From a checkpoint of a small image colorization model.
Model: 2.74M parameters, 32-pixel images, norm instancenorm.
Training: 22700 steps, batches of 256.
Rows from block 5 of a small image colorization model, named by matrix and row number. Rows with one number belong to one channel. Each number is 128 + 24 x the weight over its row's rms, rounded and kept within 0 to 255. All counts start at 0. After the name is the row's rms in percent of the matrix's.
After each channel's rows are labels from the 100 images, of 14848, where the channel reaches its highest value: "responds to" is what is common among them. Only what is clearly more common there than usual is listed. The data: made-up road signs on poles. In brackets: how many of the 100, against the usual share in percent.
# convs0: first 3x3 conv (model.mid.1.convs.0.weight, 128x128x3x3, each kernel summed), inputs 0-127
# convs1: second 3x3 conv (model.mid.1.convs.1.weight, 128x128x3x3, transposed, each kernel summed), outputs 0-127

convs0.70 090 [143 138 144  85 138 144 119 152 103 125  92  79 146 110 130 124 150  59 133 128 142 163 151 146  99 130 143 141 143 134 160 158 106 113 115 127 139 122 180 126 199  93  84 162 120  88  93 140 156 138 123 100 150 129 134 102 129 145 120 128 100 129  85 124 158 151 113 186 145 153  97 146 119 117 102 124 152 127 130 116 103 147 136 124 143 157 124 150 113 120 115 106 132 131 118 111 102  92 115 103 156 127  97 122  77 104 125 136 109 145 115 101 142 150 112 138 100 104 123 113 137  58  94 153 101 136 127 136]
convs1.70 103 [141 104 166 189 153 100 134 128 107  98 116 144 106 160 189 132 134 103 105 135 130 143 123 159 133 119 126 105 132 159 112 117 130 137 149 123  90 170  85 123  34 144 124 141 143 136 105 124 123 162 160 117  98 142 100 146 157 127 117  84 143 140 140 126 119  87 117 126 135 119 102 142 115 109 143 128 177 154 153 127 111 192 168 118 139 108 149 126 139 108 115 125 138 131 107 125 179 125 144 126 120 120  94  86 161  98 102 129 144 116 133 149 134 113 153 125 147 134 158 108 145 123 137  84 100 133 118 119]
responds to: square sign (53 vs 20.4)

convs0.36 082 [163 154 126 121 126 133 125 133  99 164 119 145 112 114 125 134 111 112 131 124 118  87 121 152 126 173 161 124 115 135 152 131 110 131 139 116 111 150  86  77 117  94 181 109 151 138 155 146 159 147 142 129 179 153 115  98 155 126 157 138 140 154 142 129 150 116  93 125  97 139 112  91 116 161 150 156 112 130 129 128 156 120  84 126 161 104 186  91 134 133 104  75 130 138 113 152 139 120 121 212 113 139 164  99 114 131  90 143 129 148 139 147 128 164 140 114 107 160 124 129 158 132  74 139 132 106 137 152]
convs1.36 083 [110 114  99 112 122 144 141 128 110  97 147 101 126 172 154 137 123 153 121 135  94 132 187 129 149 141 150 146 109 115 116 140 102 161 149 137 107 108 166 138  75 159 135 146 107 162  76 127 105 163 127 156 156  70 123  76  79 107 110 120 134 136 150 130 142  96 175 132 115 101  95 124 152 108 103 144 141 136 124 134 112 133 128 128 164 149  81 114 137 153 111 135  92 136 165  89 111 143 145 115 138  96 114 128 118 120 131  90 109 144 110 170  83 111  99 158 159 139  98 175 129 130 130 138 120 121 121 108]
responds to: triangle sign (49 vs 20.1)

convs0.57 088 [117 166 129 116 102 112 137 119 173 137 197 134 161 115  97 128 111  83 118 103 130 105 176 101 160 100  87 115 126 141 119 113 105 157 131 150 127  85 124 121 113 133 138  96 115 139 145 157 103 137 140 149 132 154 147 162  78  95 143 167 108 112 152 138 124  94 137 141  81 141 153  98 121 115 144 152 186 163 132 117 179 123 122 124 138 148 188 134 138 138  98 131  90 132  84 115 137 107 115 135 119 125 113 105 140 103 117 127 142 144 148 128 139 129 123 107 102 151 143 123  89  87 113 121 105 141 173 115]
convs1.57 088 [142 110 137 150 162 155 103 134 109 100 113 141 135 155 148  94 124 148 152 118 119 123 122 147 120 147 146 111 133 117 138 140 142 139 111  88  89 114 153 130 139 144 143 123  98 142 136  99 135 183 166 119 108 109 119  90 165  99 129 101 157 153 129 164 184 134 109 139 126  97 114  76 140 109  85 120 159 163 120 117 131 114  89 153 156 159 188 180 108 153 121 117 121 126 141 120 133 139 138 110 128 108 106 184  83 119 139 170  99 129 122  95 142 107 126 164 126 112 137 135  99 170 173  85 145 123 119 128]
responds to: triangle sign (43 vs 20.1)

convs0.79 089 [113 139 126 127 109 117 110 133 124 132 157  65 118  90 140  97 105  96  99 104 157 136 108 131 100  84 126 134 122 171 126  93 140 151 118 118 111 128 126  83 158 101 165 129  74  75 127 162 130 132 137 130 158 179 135 150  93 129 132 125 147 134 111 132 143 119 133 135 104 109 104 123 102 103 107 120  83 161 155 130  68 127 104 127 138 125 161 152 139  89 124 127 111 120 122 117 124 123 127 108 157 121 133 148 126 118 111 138  94 100 124  73 194 139 160 156 142 133 115  92 101 108 124 161  87 126 155 137]
convs1.79 093 [163 153 127 126 131 128 149  81  66 124 108 122 102 121 113 105 154 118 153 106 133 124  88 127 154 150 144 118  98 164 185 166 148  97 162 117 138 164 134 155 112 135 166 122 118 130 141 135  53 188 190 129  98 154 173 171 135 123 107 110 128 167 128 148 145 122 143 142 135 125 137 114 147 111 133 122 135 103  85 150 154  96 163  97 153 119 165 121 139 133 131 159 111  91 132 123 153 145 115 133 123 152 135 139 108 116 121 135 125 152 146 130  95 116 125 125 123 121 138 129 153 131  95 105 159 119  87 139]
responds to: square sign (46 vs 20.4)

convs0.77 081 [141 139 140 105 133 129 119 137 157 103 129 125 137 111 122 138 163 166 143 125 157 116 114 151 145 122 133 133 154  95 100 130 125 175 153 116 120  96 113 133 101 158 129 155 112 114 108 133 141 131  99 140 160 102 151 146 111  87 128 133  95  98 129 144  88 107  94 149 120 120 123  72 137 113 118  95 161 106 116 158 143  88  97 125 170 101 180 111 153 121  91 142 116 170 145 144 121 117 104 126 163 208  82 125 112 147 104 100  96 105 156 126 170  77 126 168 146 108 148 104 140 148 114 131 135 129 113 125]
convs1.77 089 [116 126 154 216 113 120 121 151  95 112 114 121 113  95 118 140 139  95 115 176  87 128 130 135 129 107 102 100 105 186 114  96 166 117 160 180  94 141 157 155  99 138  92 125 124 124  90 136 113 170  99 108  88 147 141 141  98  94 153 138 149 107  77  99 139 134 151 132  87  81 115 121  87 125 113 129 126 121 135 114  99 152 108 163 119 125 120 119 153 131  97 122 129 132 152 146 102  83 139 114  85 123 121 145 144 109 129 117 140 130 135 137  97 154 122 113 117 138 135 117 102 131 142 137 124 124 128  87]
responds to: square sign (61 vs 20.4); struck through (51 vs 14.9)

convs0.52 104 [137 130  97 110 163 110 123 104  99  83 128  97 103 104 125 126 122 177 148 121  95 131 117 103 161 119 137 125 153 128 105 113 167 101 155 112 170 153 125  80  98  95 134 126 160 142 131  95 161 116 151 151 111 127 133 118 174 113 109 115 109 133 146 139 125 152 117 131  92 107 121  82 144 121 150 113 122 146 149 168 123 115 135 154 122 138 115  93 170 147 112 115  97 127 106 134 177  84 139 150 175 132 110 166 131 169 100 102 148 127 190 101 132 135 109 101 135 137 143 167 136 134 121 122 135 178 103 161]
convs1.52 102 [143  95  77 124 178 147 129 157 171 144 117 132 145 141 121  83 171  96 132  91 205 142 145 119 132 135 131 116 142  92 144 136 129  78  92 124 113 126 109 161 130 115 105 119  97 166 133  84 119  95 130 147  74 131  58 104 122 147 114 169 124 145 132 100 116  86 120 160 123 142 151 123 135 139 116 141 146 133 165  90 100 134 100 120 134 162 114 129 110 152 105 157 131 108 124 149 121 128 145 114 113 123 105 101 108 102 122 140 108 122 120 171 131 105 117 125 185 135 114 136 144 133 125 147 120 130 127 108]
responds to: square sign (46 vs 20.4)

convs0.4 080 [119 138 162 139 144 110 100 129 135 128 131 134 129 121 126 125 135 120 162 109 108  70 120 112 131  93 122 110  98 123  98 104  87 187 118 145 135 161 142 162 126 167 108 164 126  96 123 168 113 130 108 112 144 123 134 119 139 113 136 175 180 108 123 131 192 157 122 158  99 135  61 126 107 159 153 149 122  98 142 113 153 180 118  98 148 119 139 116 138  92 123 161 134 132 106 140 146  85  76 129 138 158 140 151  94 106 125 128 135 142  94 129 170 149 119 127  88 104 125 115 110 132 102  99 126 113 143 135]
convs1.4 087 [ 74 173 124 158 145 124 106 171 140 131 128 150 126 128 139 139 127 149 142 137 131 130 157 122 138 117 161  96 145 119 125 161 108 155 135 127 106 104  91 118 109 162 172 103 130 105 130 115 100 125 154 130 124 121 140 147 129 139 166 107 122 113 110  84  72 116 162 131 132  99 123 139 161  88  88 129 127 157  81 119 143 105 128 172 149 172  95 111 154 161 130 122 182 139 148 121  97 131 121 136 166 141  99 117 113 162 131 153 109 137  99  81  94 145 133 144 112 125 132 169 133 189 119 108 128 174 116 137]
responds to: square sign (55 vs 20.4)

convs0.95 084 [109 136 139 157 123 142 129 116 171 145 141  93 153  81 151  96 118 148 106 134 134 115 143 155 101 109 109 142 128 158 142 139 122 110 132 129 109 140 148 116 144  89 109 142 135 110 149 112 118 118 129 109 192 158 148 135  93 108 113 116 101 152 118 143 146 159  90 112 114 160 155 119  94 111  80 135 113  99 117 102 131  99 106 136 119  88 139 133 152  81 124 152  72 119 117 113 139 136 108 127 169 143 102 132 120 147  93 110 139  89 156  91 198 140 133 156  84 138 113  60 115  99 123 128 142 129 155 136]
convs1.95 092 [148 137 109 137 112 100 153 136 101 148 109 115 160 142 121 110 149  80 114 117  67 116 111 116 160 134 118 137 106 109 175 160 127 133 156 113 114 154 123 132  59 117 126 118 109 110 175 105 146 161 149 133 116 153 149 132 142 109 141 158 133 132 111 173 115 103 169 151 136 155 116 127 180 147 132 128 144 120  97 129 162 128 121  87 160 133 151 136  95 118 116 120 119 119 149 100 115  63 132 130 143 143 169 142 132 111 130  92 122 157 170  77  89 146 157 122 110 109 146 104 145 160 148 131 116 178 134 128]
responds to: square sign (54 vs 20.4)

convs0.127 106 [131 124  91 158  98 135 109  92 106 133 134 143  98  90 134 128 135 138  96 113  97 125  99 122 159 116 109 162 145 140 141 123 163 103  97 160 124 109  88 122 103 138 143  74  68 151 104 129  89 120 121 141 161 113 160  95  87 114 120 127 113 117 113 129 101 123 123 108  72 104 134 140 120 132 141 149 132 135 100 115 141 119 140 122 119 108 151 138 160 152 127 167 132 166  78 112 135 156 124 125 159 134  91  58 133 144 113 144 125 125 121 101 128 109 135 156 168 103  99  88  86 161 109  96 103 151 150 117]
convs1.127 091 [128  99  96 108 142 121  99 128 161  98 152 163 130 120 117  96 138  89 143 143 145 117 165 120 142 126 166 114 155 120 103  96 149 126  93 137 141 134 152 103  80 114 113 165 159 149 115 113 124 121  93 155 112 120  89 111 136 112 120 175 145 115 142 119 156 145 140 119 130 165 186 142 137 154 100 114 126 183 139 135 161 112 155 118 158 114 177 157 138 145 124 126 133 125 182 138 134 143 143 150 142 104 144 137 135 140 110 152 121 141 158 144  64  86 101  99 132 142 139 152 150 135 129 121 153  74 177 138]
responds to: triangle sign (52 vs 20.1); struck through (33 vs 14.9)

convs0.124 129 [149 149 176 201 100 148 150 113 103 128 133 116 145 128 191 148 117 110 130 113 166 141 100 152 119 115 116 112 115 149 120 148 134 170 124 138  70 137 133 144 131 124 135 120  87 123  83 118 155 130 113 126 147 108 152 132 133 147 117  78 123 153 130 109 112  92 137 130 138 126 107 166 107 110 129 138 148 149 138 116 109 153 109 166 146 102 121 129 136 114 116 112  97  64 101 137 110 138 110 109 135 170 145 100 109 181 158  90 165 103 139 119 138 127 135 152 156 117 145  91 120  89 126  94 120 110  79 122]
convs1.124 124 [169  96  97 104 114 109 107 141 123 163 127 119 161 107  49 160 141 111 128 135 116 144 128 162 102 150 101  92 162 150 116 145  78 159 117 160 151 149 155 154 127 128 126 123 133 103 160 138 131 125 166 139 103 163  91 146 117 132 121 159 145 115 128 136 143 153  92 142  74 111 162 151 148 109 124 157 125 111 114 131  92 153 131 168 115 108 116 139 179  88  97 112 137 118 116 160 101 126 151 100 112 106 127 135 140  89 142 158 128 107 140 111 152 103 115 122 117 106 117 108 165 153 112 153 137  77 115 138]
responds to: square sign (55 vs 20.4)

convs0.26 110 [122 125 148 140 195 143 126 113 111 108 137 156  87  64 103 143 144 117 151 121 124 124 151 100 151 147 151 141 132 102 165 153 125 139 125 150  73 129 123 151 119 116 104  70 127 169 131 121 139 119 143 145 104 137 100 143 130 127 151 167 125 108 137 120 144 133 120 135 101 123 159 137 132  82 125 157 152 136 144 121  92 117 155  81 140 121 120 120 110  95 148 110  91  86 138 129 152 139 146 125 156 123  88 120 106 114  91  88 164 158 142 101 145 121 143 138  98 107 139  86  96 139  95 188 107 134  98 151]
convs1.26 097 [122 132 105 126 113 131 146 111 158 145 125 112 117 141 121 100 107 116 140 127 109 163 123 118  80 139  76 112 131 136  93  93 105 119 150 159 140 164  93 151  90 143 163 116 105  66 130 124 157 109 119 142 162 134  95 101 111 140 109 125 130 109 135 108 152 136 159 151 169  68 136 157 114 125 118 165 120 129  92 149 124 139 102 171 121 133  82  94 148 103 115 131  93 101 133 171 135 144  71 131 138  92 132 139 156 110 141 147 128 118 139 124 118 177  93 115 162 151 153 136 141 115 109  93 170 148 130 104]
responds to: square sign (41 vs 20.4)

convs0.47 080 [125 194 117 131 114 105 103  87 123 144 122 143 157  72 132 124 139 142 141 129 110 140  85  99 118 124 115 120 127 113 111 128 159 137 106 116  91 108 117 128  90  49 133 123 140 124 114  78 132 141 132 129 149 149 107 137 128 112 117 141 106 108 139 131 118 125 121 165 112 107 129 128 141 169  98 118 148 136 152 127 159 143 138  97 131 144 108 131 127 110 108 101  65 104  95 115 110 116  75 122 119 155 138  75 125 116 106 117 112 140 134  94 190 114 114  75  98  87 117 154 111 119 104 109 122  79 135 114]
convs1.47 086 [114 139 165 105 125 128 140 127 119 193 106  92  91  97 100 134 157  96 158 132 100 119 113 155 116 142 103  92 120 117 138 122 121 114 156  93 156 135 158 128  90 173 114  70 132 126 102 178 115 162 168 128 135 151 144 110 100 132 108 101 110 133 117 161  95 119 142 133 142 119 121 151 133  96 126 116 147 116 120 118  91 119 151 183 134 167 121 105 145 122 101 106 178 127 135 143 126 152 121 116 113  91 111 159 113 100  97  89  83 138 140 105 103 139 153 133 113 165 125 150 110 142 136 144 136 179 155 116]
responds to: square sign (46 vs 20.4)

convs0.73 102 [159 130 131 134 143 135 137 161  88 123 144 122 127 115 117 134 117 143 168 142 126 124 117 131 187  85 105 152  88 146  67 114  66 116 133 144 121  74 115 132 129 122 142  94 126 123 115 138 164 129 153 103 147 142 140  82  93 111 136 121 122 124 141 127 139 100 155 122 119 125 153  92 111 122 152 166  93 116 168 150 107 126  88 110 119 153 170 144 120 132 147 165 126 109 120 151 134 129 117 120 112  83 120 108 117 111 127 136 112 150 157 153 159  97 136 123  84 113 142  97 142 118  62 144  95  86 102 164]
convs1.73 079 [131 121 127 148 128  95 137 154 141  76 139 174 165 142 112 115 162 102 134 133 139 140 122 151 131 104 120 123 180 101 155 139 153 137 140 141  77 171 139 132 128 127 123 106  95 125 119 152  94 161 142  77 139 120 116 139 159  75 159  94 112 161 141 126 135 120  98  91 150 127 155 153 150 122 104 132 105  72 152 120 145  92 120 166 168 127 170 101 154 142 164 156 166 102 137 145 152 120  95 155 103 152  99 159 145 138 110 157 137 125 126 104 107 108 135 161 133 155 142 107 118 122 118 133  99 161 109 143]
responds to: square sign (47 vs 20.4); triangle sign (41 vs 20.1)

convs0.87 082 [129  65 118 120 106 154 139 123 116 104  85 106 183 145 139  96 127  97  85 119 161 141 117 103 117 119 127  93 160 111 162 157 116  97 153  95 150 101 161 123 152 134 100 125 127 133 138  87 127 141 129 145 142 126 121 168  65  98 118 121 118 180 113 137 169 101 101 149 119 161 102  97 134  93 115 128 104  96 154 135 115 132 107 122 176 135 119 151 129 118 107 149 121 140 172 149 146 132 130 158 161 153 145 119 115  95 122 164 141 132 134  99 157 128  67 134 114 124  92 117 131 113 106 137 149 116 111 137]
convs1.87 098 [103 153 131 146 156 159  86 114  88 143 105  69 116 115 137 104 134 142 164 143  86 145 161 135 147 137 140 148 109 132 147 117 125 121 132  84 137 146  51 130  89 163 135 145 124 141 132 135 135 207 133 164 177 143 125 108  89 121 156 133 144 135 124 141 106  99 170 109 128 155 134  89  95 112 122  98 114 122 105 122 124 170 139 122 130 139 118 115 129 134 134 100 139 110 164 123 113 150 105 146 106 131 135 171 163 112 111 115 124 144 165  72 157 122 114 140 121 133 114  92 127 111 115 115 100 131  99 138]
responds to: square sign (46 vs 20.4); pentagon sign (41 vs 20.3)

convs0.53 097 [110 163 139 109 120 152 137  80 128 170 123  90 145 106 123 119 141 113 143 106 138 130 134 136  97 127  94 131 153 119 128 128 145  93 122 146 123 143 107 134 122 137 144 132 135 105 102 111 178 162 157 109 163 136 166 158 121 103 133 126 160 197 135 151 143 138 108 130 130 125  85 151 154  71 115 163 166 177 140 138  95 143  82 141 131  78 151 114 137 100 125 141 134 132 118 162 130 116 142 142 131 124 120 127  91  79  74 131  89 173 126 129 125 124 149 139 129 123 138 140 146 108 105 158 134  76 142  85]
convs1.53 097 [107 163 115 129 145 123  66 109 102 127 131 121 132 117 116 150 129  61 152 171 119 116 127  91 136 118  85 113 122 111 170  87 134 109 138 135 102 172  86 118  91 128 116 142 105 104 152 137 115 111 106 136 150 139  85 113  91  87 139  70 130 136 110 145 100  98 162 127 130 138 126  98  95 105 104 116 121 114 131 125 134 107 143 161 153 136 151 109 122 160 100 147 129 118 187  91 131 149 108 129 108 126 150  99 112 144  95 127 108 123 104 129  86 103 143 120 104 144 146 129 134 115 135 103 158 188 107 133]
responds to: triangle sign (55 vs 20.1)